A small audio frame classifier, trained from scratch.
Model: 6.62M parameters, waveform 16khz input, arch transformer, norm rmsnorm, activation swiglu, moe expert_choice, num experts 32, layers 12, width 128.
Training: 5200 steps, held-out accuracy 95%.
Rows from block 9 of a small audio frame classifier, named by matrix and row number. Rows with one number within an expert belong to one neuron, the router's apart. Each number is 128 + 24 x the weight over its row's rms, rounded and kept within 0 to 255. All counts start at 0.
Before each expert's rows are labels from the 100 clips, of 14976, where the router gives the expert most weight on average: "top examples" is what is common among them. Only what is clearly more common there than usual is listed. The data: synthesised sound scenes: up to three everyday sounds over a background. In brackets: how many of the 100.
# router: router (model.blocks.9.mlp.router.weight, 32x128), inputs 0-127
# gate: expert gate (model.blocks.9.mlp.gate, 32x64x128), inputs 0-127
# up: expert up (model.blocks.9.mlp.up, 32x64x128), inputs 0-127
# down: expert down (model.blocks.9.mlp.down, 32x128x64, transposed), outputs 0-127

# expert 2
top examples: thunder (92); first sound: thunder (62)
router.2 [132 143 167 115 111  77 155 146 133 155 152 103 126  86 168 161 115 173 101 156 115 110 175 117 108 135 111  90 108 145 135 168 155  76  97 166 159 108 124 113 128 125 145 183 100 151 111 127 112  94 155  86 143 138 133 101 137 163 130 116 116 119  97 124 121  96 104 155 112 132  89 124 130 114 133 153 129  87 149 117 129 132 142  83 136 106 112 140 136 109 109  92 104 141 164 132 170 117 132 116 122 114 145 146 153 129 123 135 112 152 113 123 160  93  89 140 152 149 166 127 174 140 144 149 139 164 130 142]
gate.0 [156 166 136 112  95 124 151 137 139 132 128 108 126 138 100 144 112 142 116 111  86 147  99 120 143 131 148 140 142 150  91 131 164 132 162 157 134 146 107 114 100 168 108 123 146 122 113 139  82 136 125 114 121 108 123 161  86 140 143 110 122 107  94 156 116 122 161 144 207 120 114  94 146  53 110 124 151 151  87 165 113  78 115 134 117 131 154  88  67  70  80 130 137 148 141 129 130 107 141 113 111 138 151 139 132 103 129  83 143 146 114 100 108 141 119 113 132 128 145 109 118 125 138  99 140 120 137 141]
up.0 [128 161 120 149 149 132 150 175 146 153 133 105  98 126 122 144 125  95 107 159 118  99 158 128 156  94 109 135 147 116 141 139 178 163 120 153 128 120 138 101 141 106 161 150 119 135 141 101  93 153 167 108 115 138  70 130 155  94 103 107 195 151 168 164 109 162 111 130 102 117  94 139 109 175 125 125 149 109 143 129 166 103 163 133 142 160 123 181 158 148 146 142 123 139 151 143  96 123 119 121  94 127 137 121 114 156 135 119 125 127 155 128 123  78 130 126 159 177 107 113 141 150 104 136 122 135 107 166]
down.0 [116  97 143 113 162  89 147 127 160 127 141 143 154 121  88 100 127  93 137 147 124 159 145 110 104  96 132 123 130 118 133 136 105 136 138 126 104 152 161  87 133 172 120 140 124 183 151 137  64  93 144 142 107 110 126 129  75 119 128 124  95 145 141 128 134 128 125 125 116 149 119  93 107  80  75 128 151 131 123 123  95 137 143 151 161 126 167 144 141  68 105 115 139 130 131  92 134 182  84 112 146 140 132 118 120 108 132 151 154 116 177 125 129 107 118 115  99 124 142 124 165  97 178 117 172 129 101 124]
gate.1 [164 121 113 123 128 113 184 123 130 123 128 180 148 111 146 108 113 129 162 147 174 158 142 119 142 103 125 127 110 169 124 130 140 105 130 140 131  93 104 163 133 128 125 104  99 136 157 156 146 102 145 124 137  90 151 152 103  88 117 134 100 164  98  81 146 124 144 140 127 104 117  94 120 160 161 114 130 129 117 124  53 156 140 155 152 151 149 162 171 106 155 127 114 152 111 126 142 165 102 112 165 129 103 159 139 106 153 169 162 163 170 139 144 129 148 101 118 112 152 113 121 160 146 133  92 123 123  96]
up.1 [107  99 135 121 153 132 147 151 133 123  96 155 146 151 125 106 106 152 133 103 118 139  98 137  78 114 123  85 129 108  96 150 146 111  98 154 174  99 136 112 115 148 123 145 163 125 126 108 143 119 140 155 152 122 124 155 112 142 116 136 104  89  92  90 120 126 151  97 175 140 135  68  96 150 120  99 121 131  87 129  85 152 156 110 145 124 115 113 148 164 115 130 133 111 122  72 158 118 105  98  93 120 112 154 103 122  87 107  87 123 141  83 182 137 128 161 107 150 118  89 167 136 140 128 152 108 142 115]
down.1 [122 155 106 163 137 137 127 125 119 124 152 140 168 122 110  82  94 118 162  76 105 121 144 127 135 149  99 184  98  92 108  96 125 134 141 134 135 120 112 126  92 163 164 139 115 123 135 129 126  85 105 117 128 146 114 131 125 149 124  87 114 114 149 142 151  89 138  87 123 113 174 111 155 143 168 121 101 143 118 150  99 179 136 144 124 112 118 179 108 119 146 126  95  87 132 124  96 111 104 132  88  98 145 115 163 101  98 176 133 142 136 121 126 153 132  77 133 116 124  92 112 150 120 185  98 130 139 122]
gate.2 [124  94 176 134 172 137 128 131 137 123 142  90 111  97 164  89 145 121 108 134 107 116 149 165 158 187 114 170 144 137 163 117 126 110 151 126 162 135 128 112 119 131 122 139 100 128 111  73  86 146 125 166 101 113 179 126 139 108 174 147 152 128 116 133 118 137 121 135 145 134 129 108 115 115 121 126 105 123 108 152 148  71 144  99  95 106 145 109 153 139 167 158 136 182 140 136 160 150 171  97 145 119 129 100 132 142 144 145 136 153  69 146 158 126 110 117 121 100 138 147  87 140 148  99 102 118 135 135]
up.2 [ 93 147 121 148 158 104 134 115 124 114  86  99 133 152 139 117 131 133  76 121  84 128 170 159 156 140 121 132 156 102 137 118 111 102 120 110 163 132 159 150  98 147 121 142  96 113 124 107  96  91  87 156 114 158 167 109 151 167 175 140 110 116 160 151 138 150 138 149 129 158 137  86 135  87 100 139 153 127 143 138 131  86 127  84 119 105 137 145 108 108 174 121 162 143 162 148 175 129 129 117 109 160 124 121 132 152 130 110 135 129  83 110 189  94 105 106 123 131 110 120 109 141 154 107 103 132 150 111]
down.2 [ 93 131 159 143 136 124 154 109 133 144 123 138  98 124 105 140 148 143 185  89 120 119 121 146 147 183 157 131 129 122 111 128 134 146 128 140 134 161 106 163 122 137 131 109 132 139  85 105 137 110 140 133 171 140 133  83 133  85 148  98 131 154 117 120 189 106 139 125 128 103 141 147 149 139  92 113 120 114 189 150 150 103 106 159  95  46 147 147  87 112 112 132 117  95 131 133 114 123  90 114 132 127 166 157 136 145 149 131 125 106 117 103 138 115 181 123 154 136 130 162 143 172 137 153 121 146  96 153]
gate.3 [125 139 106 145 120 150 110 164 110 107 160 158 114 123 163 147 141 130 142 144 109 123 121 116 103 107 182 118 133 151 184 146 125 150 101 135 107 106 133 114  78 109 100 145  84 100 136 113 106 107 160 158 156 105 139 162 144 146 123 130 129 121 119 160  96 121 175 130 175 121  91 160  87 132 109 141  96 128 140 139  96 103 151 118 113 143 125 128  78 125 162  93 123 122 117 116 123 116 115  84  86 142 145 124 120 112  92  77  89 159 114 135 169 133  81 149 142 140 102 119 171 115 149 118 133 158 143 139]
up.3 [112 128 179 130 121  98 120  68 146 130  76 121 141 128  92 158 127 123 142 108 122 126 149 155 158 134 105 127 107 114  82 139 130 116 127 136 146 120 126 190 165 169 166 106 161 141 141 103 185 189 108 105 130 139 140  93  97 109 124  99 112 128 123 105 158 122 110 123 101 154 161 107 154 148 140 141 124 129 129 116 126 171  86 183 159 120 127 165 154 139 139 143 109 113 126 150 113 119 147 125 149 111 140 126 125 129 158 190 136 112 149 144 104 137 143 107 151 125 141 132  94 175 132 144 129 113 119 103]
down.3 [136 143 177  91 111 127 139  91 165 167 125 135 150 128 136 108 105 131  92 100 195 115 119 116 102 121  65 159 125 123 138 120 101 129 131 154 119 140 166 183 135 163 129 122 145 108 174 174 109 146 115 129 145 148 119 121 143 112 113 128 107 101 104  95 121 107  87 111 138 110 172 134 129 129 145 149  78 150 128 108 148 128 171 147 172  93  98  99 142 148 128 115 123 110 123 155 127 113 146 132 176 117 132 118 134 128 122 146 137 130 176 141 154 145 171  75 103 123 136 124 114 143 101 147 130 106 143 114]

# expert 5
top examples: church bell (99)
router.5 [100 124  77 154 142  98 149 137 119  91 134 126 128 181 124 123 109 116 118  65 113 135 131  61  91 155 106  93 106  95 147 101 165 110 127 110 110 153  89 137 156 101  98 124 147 134 130  96 108 113 115 138 137  95 120  86 113 171 136 152 171 154 127 113 116 139 150 136 119 113 163 154 155 163 144 171 114 124 102 135 143 170 123 141 109 113  87 136 155 126 151  82  86 130 122 125 149 159 120 132 153 137 136 121  97 100 157 135 122 103 146 113 134 137 134 132 102 147  96 160 142 124 158 152  94 133 122 132]
gate.0 [133 144  92  75 122 137 133 132  94 115 144 165 149 122 140  94 109 105 125 147  99 115  94 136 123 136 141 101 139 110 134 161 107 128 128 172 158 129  93 135 144 129 123 141  77 140 126 127 125 121  93 103 155  91 107  99 119 108 118 146 167 105 110 152  95 151 185 142 129 144 147  92  96 103  72 145 141 145 136 168 153 115 151 125 136 131 101  97  85 145 114 108 121 123 104  88 146 157 123 103 134 162 127  81 143 125 117 137 141 102 121 148 108 149  85 145 156 177 114 169 165 108 118 150 152 116  96 128]
up.0 [110 117  99 108 126 121 109 140 125 132 144 125 147 152 162  87 109 133 141 163  90 103 125 150 141 142 139 111 133 111 141 166 144 104 108 154 169 139  95 112 162 114 107 164  78 132 132 124 105 136 112 112 138 120 118 100 146 125 163 147 154  99  68 171 103 169 168 131  95 146 137 106  91 121  76 164 134 133 129 141 142 126 179 130 142 175 108  92  98 161  92 114 138 119 108  93 109 142 126 121 134 157 111  78 127 142 128 146 153 100 133 158 119 126  77 140 149 164  88 131 141 113 123 148 142 109 117 113]
down.0 [129 168 166 108 157 145 141  93 140 119 140 113 142 140 129 125 111 150 133 101 104 116 129  96 167 155 135 165 131 130  94 147 127 163 122 159 187  94 138 102 149 114 153 173 137 136 136  98 156  97 115 123 138  89 158 113 113 124 126  71 152 156 193 143 145  62 128 102 108 147  98 202 183 131 142 143 148 111 150  98 129 109 142 132 127 126 128 139 123 136 121 108 119 113 128 129 130 165 146 118 137 125 155 118 148 144 149 157 139  91 141 133  95 129 114 103 122 129 131 111  99 155 143  94 105 151 136 126]
gate.1 [134 117 100 129 127 147 132  95 156  98 157 141 130  95 158 106 160 101 131  73 130 133 157 126 117 138 119 127 176 145 114 100 107 148 125 128 129 139  98 141 118 149 100 129  97 118 154  85 105 127 159  99 109 107 142 106 111 111 146  78 132 105 150 105 105  90 115 132 135  56 134 122 157  74  83 119 109 123 160 165 104  92 133 155 151 140  96  89 132 121 150 150 136 141 134 151 103 117 138 108  78 155 115 156 135 130 139 159 145 112  93 157 128 138 112 128 109 165 181 136 117 133 133 155 115 117 162 105]
up.1 [ 97 161 180 106 139 136  81  92 102 176 125 112 132 103 138 165 152  94 118 163 141 121 109 126 132 121 144 128 133 150 120 114 110 154  91 189 140 126 135 163 177 154 121 105 123 185 129 119 119 151 154  94 123 129 146 135 140 121 154 141 130 168 151 139  73 102 107 146 128  79 113 180 142 127 134 109 104 132  85 121 118  99 140 124 134 130 128 111 100 106 133 134 109 130 122 122 122  71  85 121 141 148 131  95 140 133 102 151 142 133 154 169  94 110 129 110 134 107 130 142 145 116  88 156 140 119 100 157]
down.1 [146 149 131 165 159 122 155 138 155 141 146 140 190 120 142 102 119 136 125 148 109 104 130 130 110 139 162 119  90 112 163 144 122 108 117 137 127 140 105 162 119 150 119 115 144 134 120 122 160 194 135 120 120 155 134 144 170 124 112  93 140 178 126 105 136 127 147  83  98 148 168 124 157 113 113  93 144 164 125 129 167  89 142 156  81 102 118  96 110 145 113 111 124 117 182 146 112 115 156 106 132 163 127 120  95 151 106  99 117 123 112 146 102 162 172 113 145 121 148 128  94 166  74  91 131 122 109 131]
gate.2 [124  93 132 112 130 131 118  37 136 128 115 154  94 131 119 129 147 159 131  95 146 135 108  99 158 149 124 154 108 121 121 128 134 139 154 125 120 156 116 127  97 144 109 100 116  85 172  75 121 110 124 161 168 141 151 151 115 121 136 108 129 159 110  85 148 106 122 125 129  96 122 170 143 112 144 106 104 151 152 147 120 131 105 106 142 121 110 120 133  82 155 125 103 145 111 158 133 111 117  74 116 114 135 127 109 151 119 151 143  87 172 137 166 167 108 120 145 136  94 139 123 207 148 113 139 145 142 152]
up.2 [132  81 135 110 163 154 117 176 144 100 131 109 122 111 137 118 130 103 108 163  92 115 115 131 112 134 107 186 140 108 114 128 141 129 178 167 119 125 147 117 114 134 126 143 101 183 135 119 133 160 130 167 110 178  69 134 127 130 136 159 116 141 144 151 165 142  99 137 130 129 121 113 113 100 108 132 142 158 107 152 144 121 165 147 136 120 118  96 125 139  88 130 122 113  92 146 138 113 114 112 134 115 153 154 108 121 102 161 118 138 129  95 115 135 143 117  81 115 143  88  84  64  58 137 152 147 147 146]
down.2 [128 123 173 141 129 122 123 170 133 108 129 157 118 115  92  61 112 168  95 117 121 117 154 173 146 132 110 138 123 124 120 107 125 145  97 126 125 108 122 121 190 124 153 125 125 158 120 145  73  98 110 140 104 149 120 137 107  88 111 107 123 125 165 127  88 138 142 133 106 139 128 154 120 156 140 126 123  74 168 108 108 131 188 136 148 166 143 142 162 130 149 124 151 133  75 128 170 136 139 105 141 145  83 141 173 131 102 125 113 121 144  95 148 114  83 126 141 126 113 158 147 138 115 123 186 141 133 127]
gate.3 [108  95  89 117 129 147 129  86 123 149 128 134 116 169  99 129 155 151 107 100 165 161 142 130 118 144 139  95 122 126 125 121 123 135 111  94 134 171 101 109 133 108 128  92 148 103 159 110 137  96 115  99 173 113 146 142 132 139 119 125 132 165 142  97 124 113 141 117  88 114 128 140 131 122 172 104 112 166 162 139 135 155 112 105 119 150 112 134 132 124 144 136 124 153 116 115 139 107 107 105 149 124 127 155 102 109 165 153 147  87 149 134 177 115 108 136 151 170 122 136 161 223 183 103  74 126 112 132]
up.3 [159 105 155 104 129 126  85 174 142 126 157 104 156  97 158 126 119 105 135 172 103 115 150 161 151 116 105 176 137 122 123 158 165 133 152 155 127  85 130 131 120 109 154 171 102 160 136 143 115 134 125 166 105 167 126 109 129 106 151 146 108  83 150 140 119 132 161 153 168 145 113 109 110  91  90 139 142  87 114 137 133 111 158 140 140 146 135 146 108 143 113 121 144  99 106 114 113 132 131 178 128 122 123  92 136 155 117 111 129 171 113 107  88 116 108 119  86  90 153 132 127  70 103 140 171 147 148 118]
down.3 [121 145 138 129 139 103 109 151  97 106 171 115 136 156 110 124 128 154  81 149 120 123 153 167 155 139 136 146 121 136 123 156 124 163 169 125 119 102  96 104 168 159 161 152  96 170 132 147 129  96 155 115 107 148 141 106 113 101 110  97 136 100 153 148  97 164 145 140 125 156 145 149 122 114  84 142 124 111 146  84 104 103 175 124 177 172 104 141 169 124 169 112 125 114 121 112 175 146 124 112 132 162 117 110 135 170  88 116 127 112 138 121 125  84  87 139 139 109  83 141 148 139 132 161 131 116 129  96]

# expert 31
top examples: number of sounds: 1 (98); background: none (65); door slam (40); first sound: door slam (39)
router.31 [ 91 150 127 106 150 129 112 128 128 126 109 155 145 100  98 138 110 127  83 108 159 164 138 134 123  88 122 134 113 108 136 152  94 144 106 107 160 128 154 112 128 128 135  86 127 166 118 108 107 158 123 119 139 114  83 126  90 148  82 170  93 122  90  99 129 102 117  99 109 152  86 143 134 113 136 112 111 128 126 115 163 110 131 138 171  63 115 113 158 150  80  98 125 145 107 133 128 156 130 132 120  68 141 145 157 104 141 157 118 153 155  97  89 104 148 129 129  83 130 134 108 148 129 110 186 116 129 122]
gate.0 [155  94 199 136 106 125 117 131 137 102 125 136 134 114 129 152 131 110 143  77 122  80 109  94  95 136 157 166 175 107 143 132 100 137 119 163 168 130 159 127 111 139 163 133 135 107 146 112 110 157 134 127 116  88 131 130 117 162 146 145 128 166  93 132 121  93 102  84 119 130 167 157 164 148 163 133 121 142 158 128 131 137  75 176 147 119 135 120 116 156 116 114 124 113 129  91  85 165 144 159 110 122 143 132 163 147 155 150 142 124 144 111 115 104 156 101 105 120 104 167 102 122  92 135 116 109 143 155]
up.0 [ 92 128 153 108 131 134 131 146 113 114 138 163 135  85 122 147 102 134 100 122 139 111 104 131 121  90 123 144 108 127 150 110 131 135 132  62 154 112 117 132 102 130 181 117 141 129 148 136  99 114 148  96 102  99 127  66  89 142 114 152 159 146 188 119  94 113 143 110 112 137 153 133 152 159 127 135 126 120 172 149 135 110 131 120 181 107 117 161 141 132 128 125 126  77 183  92  96 146 168 136 106 129 115 113 162 141 100 193  97 120 144 119 128 106 105 116 139 136 105 148 134 111 111 123  93 115  98 157]
down.0 [104 163 129 168 114 133 105 128 137  88 123 176 170  88 154 127 112 105 136 122  87 122 136 150 130  74 144 108 122 140 163 161 122 135 135 129 104  99 163 124 145 118 145  79 141 137  74 177 153 119 142 138 131 153 141 153 138 132 148 165 179 142 177 124 137 124 143 139 104  86 122 118 111 145  99 129 147 112 164 115 174 156 129 121  88 180 111 127 141 129 120  95 143 157 148  96 119 152 143 131 103  93 111 138 119 100 136 150 123 110 105 139 139 142 123  97 115 171  92 118 121 111 116 113  88 128 132 158]
gate.1 [131 140 122 108 165 147 112 105 148 154 169 115 153 128 177 129  94 174 109 159 127 103 119 106 144 202  64 118 140  82 126 156  82  78 141 146 125 147 119 157 145  96 105 125 154 144 105 145 128  98 128 118 167  95 143 112 169 112 157 123 122 135 150 107 149 151 131 162 152 135 112 149 147 113 127  90 101 108 150 152 132 129 125 113 139 117 111 121  92 121 122 145 126 175 115  85 142 108 145  92 143 118 170 125 153 107 125 134 109 145 128 123 118 114 119 124 139 119 172 124 139 166 137  83 101 109 131 130]
up.1 [113 119 146 148 109 152 148 103 176 155  96 103 124 120 113 139 138 130 117 151 151 147 171 133 123 139 124 162 126 120 102 149 171 130 120  97 109 129 112 126 110 107 104 121 137 118 130 144 104 126 124 154 129 124  62 154 119 179 192 151 155 115 111 112 137 156 114 142 171  95 117 131 163 108  96  72 115 125 113 161 158 153 132 102 125 124 130 112 133 104 130 136 146 142 192 163 152  96 138 138 113 173 117 146 127 100 102 125 149 140 138 126 164  79 128 110 124 155 151  67 130 125 132 129 111 118 143 177]
down.1 [127  88 138 157 162 136  96 129 127 121 164 132 123 119 150 136 161 146 113 159 116 120 143 178 119 106 131 119 143 178 151 147 142 119 122 136 192 121 151  85 117  92 149 170 118 150  94 117 103 128 134 121 153 149 118 119 119 102 149 110 145 116 178 175  96 148 143 155 130  98 119 116 179 104  79 129 167 140 158 141 120 128  90 125 125 122 114 145 128 131  99 126 131 146  94  67  93 170 162  89 118 139 124 142 121 128 118 127  97 108 116 138 145  88 162 100 120 161 151 165 134 124 156 130 131 110 109 126]
gate.2 [ 91 167 115 125 154 100 181 138 107 151 149 123 133 153 141 101 159 122 127 146 115 143 155 149 117 139 102 140 133 128 136  94 149 122 125 127 103 127 126 140 148 119 120 103  95 102 145 102 132 123 116 133 128 126 133 145 174 115 119  92 135 152 104 138 138 137 151  92 112  93  92  95  93  96  99 116 108 132 162 162 148  94 101 120 169 146 135 125 125 124 155 127 138 110 143 120 150 120 146  94 125 152 101 153 120  71 120  75 149 115 150 158 121 129 152  84 123 111 175  96 153 198 141 171 108 137 172  88]
up.2 [106 155 139 146 126 112 104 156 152 123 141 131 139 130 128 145 148  70 141 129 168 122 116 106 143 130 143 137 119 101 130 147 117 166  84 114 157 111 139 145  96 165 126 104 110 141  91 143 141 140 142 125 132 125 124  77  99 103 117 158 156 143 127 141 146  94  93 139 139 121 135 132 166 192 149 131 127 115 122 141 129 150  75 149 174 122 151 172 132 200  91 123 136 122 145 146 125 126  78 132 125 185 122 129 139 146 128 166 131 142 105 122  95  73 118 133  92 118 103 141  83 164 117 116 127 139 146 127]
down.2 [109 101 125 131  67 124 129 146 104 139 144 106 110 131  93 100  95 154 141 101 127 119 112 129 156 169 164 125  91 170 138 130 144 133 174 152 119 155 127 152 100 110 124 107 124 163 127  99 176 119 147  91 122 137 116  73 145 123 164 145 103 112 116 139 117 134 115 126 121 133 110  94  98 106 131 114 119 165 130 130 122  59 133 116 104 150 138 119  91 123 178 141 132 175 168 124 141  95 117 153 129 117 135  94  90 105 122 142 147 134 154 139 108 101 107  74 115 119 149  98 161 152 147 123  99 128 102 157]
gate.3 [131 142 121 128 132 123 136 149 132 142 168 112 108 114 162 140 100 127 152  97 153 166 111  89 146 128 150  87 111 144 130 129  97 156 135  93 125 157 153 149 145 148 170 106 154 124 129 102 105 129  80 120 125 109 165 149 175 126 104 153  90 105 130 157  77  93 157  83 119 142 158 141  83 130 134 134  88 177 131  98 126 133 115 157 143  98 106 160 107 158 149 127  87 115 150 173 115 134  99 142 133 183 164 105 137 136 119 156 103 139  93 136 121 160 138 140  95 116 130 130 140 114 123 120  97 125 116  98]
up.3 [127 124 138 162 139 122 148 139 156 142 126 192 105 136 120 120 119 150 110 119 139 120 125 105 118 110 144 143 155 113 127 112 167 121 138  91 151 132 131 158 120 156  97 184  89 128 105  87 117 105 136 135 104 105 124 121  85 100 159 114 129 152 146 145 159 111 124 135 154 137  91 108 124 128 161 167 176 102 132 132 138 143 127 139 113 134 138  86 126 137  98 144 110 145 130  61 108 104 108  82  80  88  87 140 149 150 153  85 145 106 127 150 195 120 141 137 136 111 149 129 104 160 158 151 152 110 126 150]
down.3 [129 114 142 139 126 126 117 118  71 113 108  89  73 115 125 108 122 105  64 139 119  83 138 130 121 132 144 127 132 103 142 117  80 137 160 122 115 158 132 120 106 103 147 141  91 119  88 112 100 102 105  78 177 164 132 153 109 131 102 163  95 133 105 130 139 140 130 126 151  88 161 142 146  98 136 111 143 123 109 147 144 148 126 149 129 132 192 125 104  73 159 132 117 151 127 149 164 127 160 134 126 143 111 121 187  78  95 148 132 133 118 128 162 129 118 140 146 158 134 152 121 156 138 152 105 111 115 122]

# expert 12
top examples: fly buzzing (100); first sound: fly buzzing (62)
router.12 [119 122  95 102 131 143 156 108 135 126 110 171 147 153 166  78 140 117 119 156 177 131 123 142 128 112 174 156 130 111 106 132 156 118 147 119 140  86 162 153 177 154 167  88 143 137 119 120 170 159 110 143  80 122 121  85 131 134 128 163 117 146 123 162 136 144 146 116 124 133 170 142 151 103  98 126 136 118  77 139 135 133 106 119  94 174 115 129 116 125 105 105 103 174 103 166 119 133 162 118 113  88 120  98 110 110 110 119 162 117 149 160 135 113 167 145 147 106 134 132 167 114  97 127 150 124 154 157]
gate.0 [103 143 124 108 146 145  79 127 126 160 167  83  95 179 124  92 123 121 135 170 113 140 107 152 113  84 138 131 139 112  86 106 138  88 139 147 123 123 103 166 170  99 159 106 105 130 154 118 175 145 138 125 133 137 169 119 150 112 123 151 124 155 134 101 172 140  93 158 160 153 135 140  91 148 118 105 144  97 127 121 111 122 147 132 122 105 138  92 104 153 109 155 108 156 114 103 132 114 144 103 150 135  93 127  99 160 104 135 164 109 110 149 139 113 150 160 127 101 114 113 124 106 102 159 169  80 162 131]
up.0 [112 128  91 135 157 134 162 105 129  96  82 168 163  77 129 126 119 126 144 101 118 129 120 149 119 181 100  96 106 130 160 153 135 151 136 102 120 111 144 115  89 144 100 113 107  85  92 111 122 117  99 128 131 116 121 153 121 167  92  71 130 125 129 137  83 122 182 111 108 110 159 114 163  86 126 121 119 155 150 125  95 135 128 142 138 124 104 114 116  74 144 115 126 125 137 132 135 168 132 114 102 155 150  89 143  97 154 111 149 146 133 117 164 115 115 126 129 153 128 135 116 181 156 101  88 161 111 134]
down.0 [125 136 135 119 152 129 102 131 145  87 124 154 119 138 141 113 111 121 121 155 111  96 113  82 114 139 103 109 123 145 125 153 140 132  98 152 138 120 141 154 127 133 153 108 143  85 140 133 134 145 121 136 161 160 136 123 116 144 120 180 119  88 127 136  83 133 185 158 134  65 142 120 163  93 146 169  81 105 184  72 109 118 122 171 146 180  94 124 135 109 139 121 104 131  82 115 148 113 137 118 101 128 143 126 141 124 137 113 159 130 153 119 121 148 132 129 101 146 109 153 122 153 171  55 116 123 110 132]
gate.1 [134 118 112 139 118 109 145 118 111 162 133 129 141  94 118 119  99 140 128 112 114 140 102 146 171 160 116 108 160 125 128 150 159 152  77 140 106 172 114 166 123  81 113 120 147  85 108 134 130  96 106  90 160 105 152 111 107 126 104  72 136 115 124 151 133 129 112 148 123 151 122 139 115  77 140 116 114 113 126 163  85  96 157 116 149 108  98 116 122  79 147 141 118 149 137  86 113 144  95 114 136 129 150 104 118 161 119 144  98 141 109 132 197 148 105 130 114 106 157  78 102 168 123 114  98 134  85 124]
up.1 [140 123 160 109 150 121 117 144 133 107 152 132 161 173 109 117 172 114 132 156 156 149 133 121 122 115 145 140  69  75 143 122 140 142 130 111 174 118 129 143 133 112 129 171 135 171 126 118 151 148 121 143 113 122 136 124 107 137 163 122 146 124 115  98 163 138 144 144 126 108 140 100  95 166 110 140 131  96 134 123 149 107 139 144 117 147 142 118 153 210  79 132 135  92  82 106  99 135 120 127 131  97 174 141 126 138 130 120 146  99 146 156 138  87 160 131 106 142 128 197 117 103 183 165 136 119 129 131]
down.1 [153 121 131 129 156 105 133 156 138 101 122 140 176 100 121 123  98 126 135 117 160 150 162 123  96 115 101 145 103 114 143 136 125 141 144 165 157 109 133 140 110 120 145 137 145 139 103 131 113 149 116 169 144 132 133 108 115 167 132 115  85 100 161 152 114 112 163 160 130 115 140 134 127  64 148 137  99 105 134 163 122 114 157 116 111 142 180 177 160 110 143  86 152 124 133  96 130 155 101 153 168 129 132  88 153  96 148 115 143 176 128 140 144  98 130 122  94 148 145 157 136 161 189  82 128 152  90 143]
gate.2 [ 99 105 118 130 129 157 149  88  97 104  77 161 142  89 133  96 102 138 125  76 140 113 120 142 118 151 137 150 177 149  93 151 136 110 120 130 119  78 153  76  93 149 113 102  73 103  98 132 109 136 108 160 137 130 155  90 163  89 139 129 130 135 117 159 124 159 159 123 143 128 122 120 170  81 137 162 153 145 101 125 158 169 121 101 145 119 149 129 114  90 170 114 135 141 159 121 147 127 165 138 145 134 142 126 134 114 128 115 155 151 163 106 125 138  99 137 126 149 159 131 140 160 127  96 128 149 151 153]
up.2 [113  99 109 131 130 177 144 111 114 111  98 182 153  91 131 112  97 107 125  85 134  91 119 149 126 157 140 146 173 156  93 152 150 107 130 122 130  79 159  83 100 157 109 119 115 113 107 142 131 120 129 162 147 125 154 128 145 110 117 131  89 146 105 145 142 137 140 126 127 135 113 103 176  95 155 162 147 122  86 121 180 182  98 109 135 122 121  95 131  89 159  98 129 150 133 128 138 116 170 117 150 132 137 169 125 132  97  89 151 147 155 102 123 140 106 143 117 133 162 128 155 136 145 104 127 171 133 157]
down.2 [146 130 163  87 107 123 103 118 184 164 131 128 148  92 147 126 131 145 144  93 148 141 124 109 157 156  97 136 156  97 144 110 136 127 100 128 137  92 124 151 151 122 114 121 108 138 108 173 123  84 154 120 138 149 100 136 137 137 173 120 137 132 121 105  57 162 145 115 146  81 129 146 129 138 125 127 117 124  94 115 162 154  93 127 128  70 147 122  75 120 114 180 142 168 123 141 124 105 149 132 159 153 103 124 113 101 104 143 129 120 155 106 130 107 118  92 155 180 145  94 120 136 118 119  88 124 160 123]
gate.3 [ 88 116 147 132 100 138 118  81 120 166  96 141 152 114 155 117 125 122 136 145 131 172 163 147 114 131 105 128 130 137  98 151 127  64 147 111 130 102 140 119 117 101 107 106 119 125  91 126 132 172  88 168  93 140 111 141 150 136 147 108 128 154  90 123 175 138 153 101 126 185 147 127 159 128 114 122 155 138 108 119 185 121 138  79 105 147 162 118 125 110 175 150 128 145 137 172 121 122 146 127 152 133 148  91 143  80 101 111 132 123 116 131 177 130 121 162 133 138 161 139 134 159 116 132 106 171 149 135]
up.3 [139 119 151 130 126 118 131 113  90 108  64 148 114 103 142 118  90 127 133 144 130 145 135 113  88 150 133  87 107 166 117 132 102 119 101  96 126 102 130 117 163 122 139 108  95 114 137 158 124 116 100 117 130 132  77 139 122 110 118 136 134 148 126 144 123 127 155 146 124 119 138 169 138 100 126 147 136 154 133 113 142 143 113  84 127 170 179 147 134 119 159 133 147 108 120 116 166 101 127  98 150 153  96  99 124  92 137 162 160  72 115 121 119 128  65 116 171 203  99 165 158 162 100 131 132 112 136 116]
down.3 [160 142 155 125 116 119 140 147 160 129  79 136 144 102 150 165 177 180 116 120 150 112 122 140  86 143 102 140 151 149 112 112 150 140  99 119 180  97  90 117 134 145 131 119 122  86 119 129 106  95 108 114 103 132  76 143 116 155 111 145  92 129 122 116 125 127 126 138  93  69 145  90 141 123 137 145 134 110 123 127 124 115  89 146 123 137 115 126 122 108 138 169 169 111 133 130 118  80 114 106 138 121 138 108 138  89 122 116  84 126 158  82 110  91 111 106  90 123 184 145 109 102 105 106  99 120  91 120]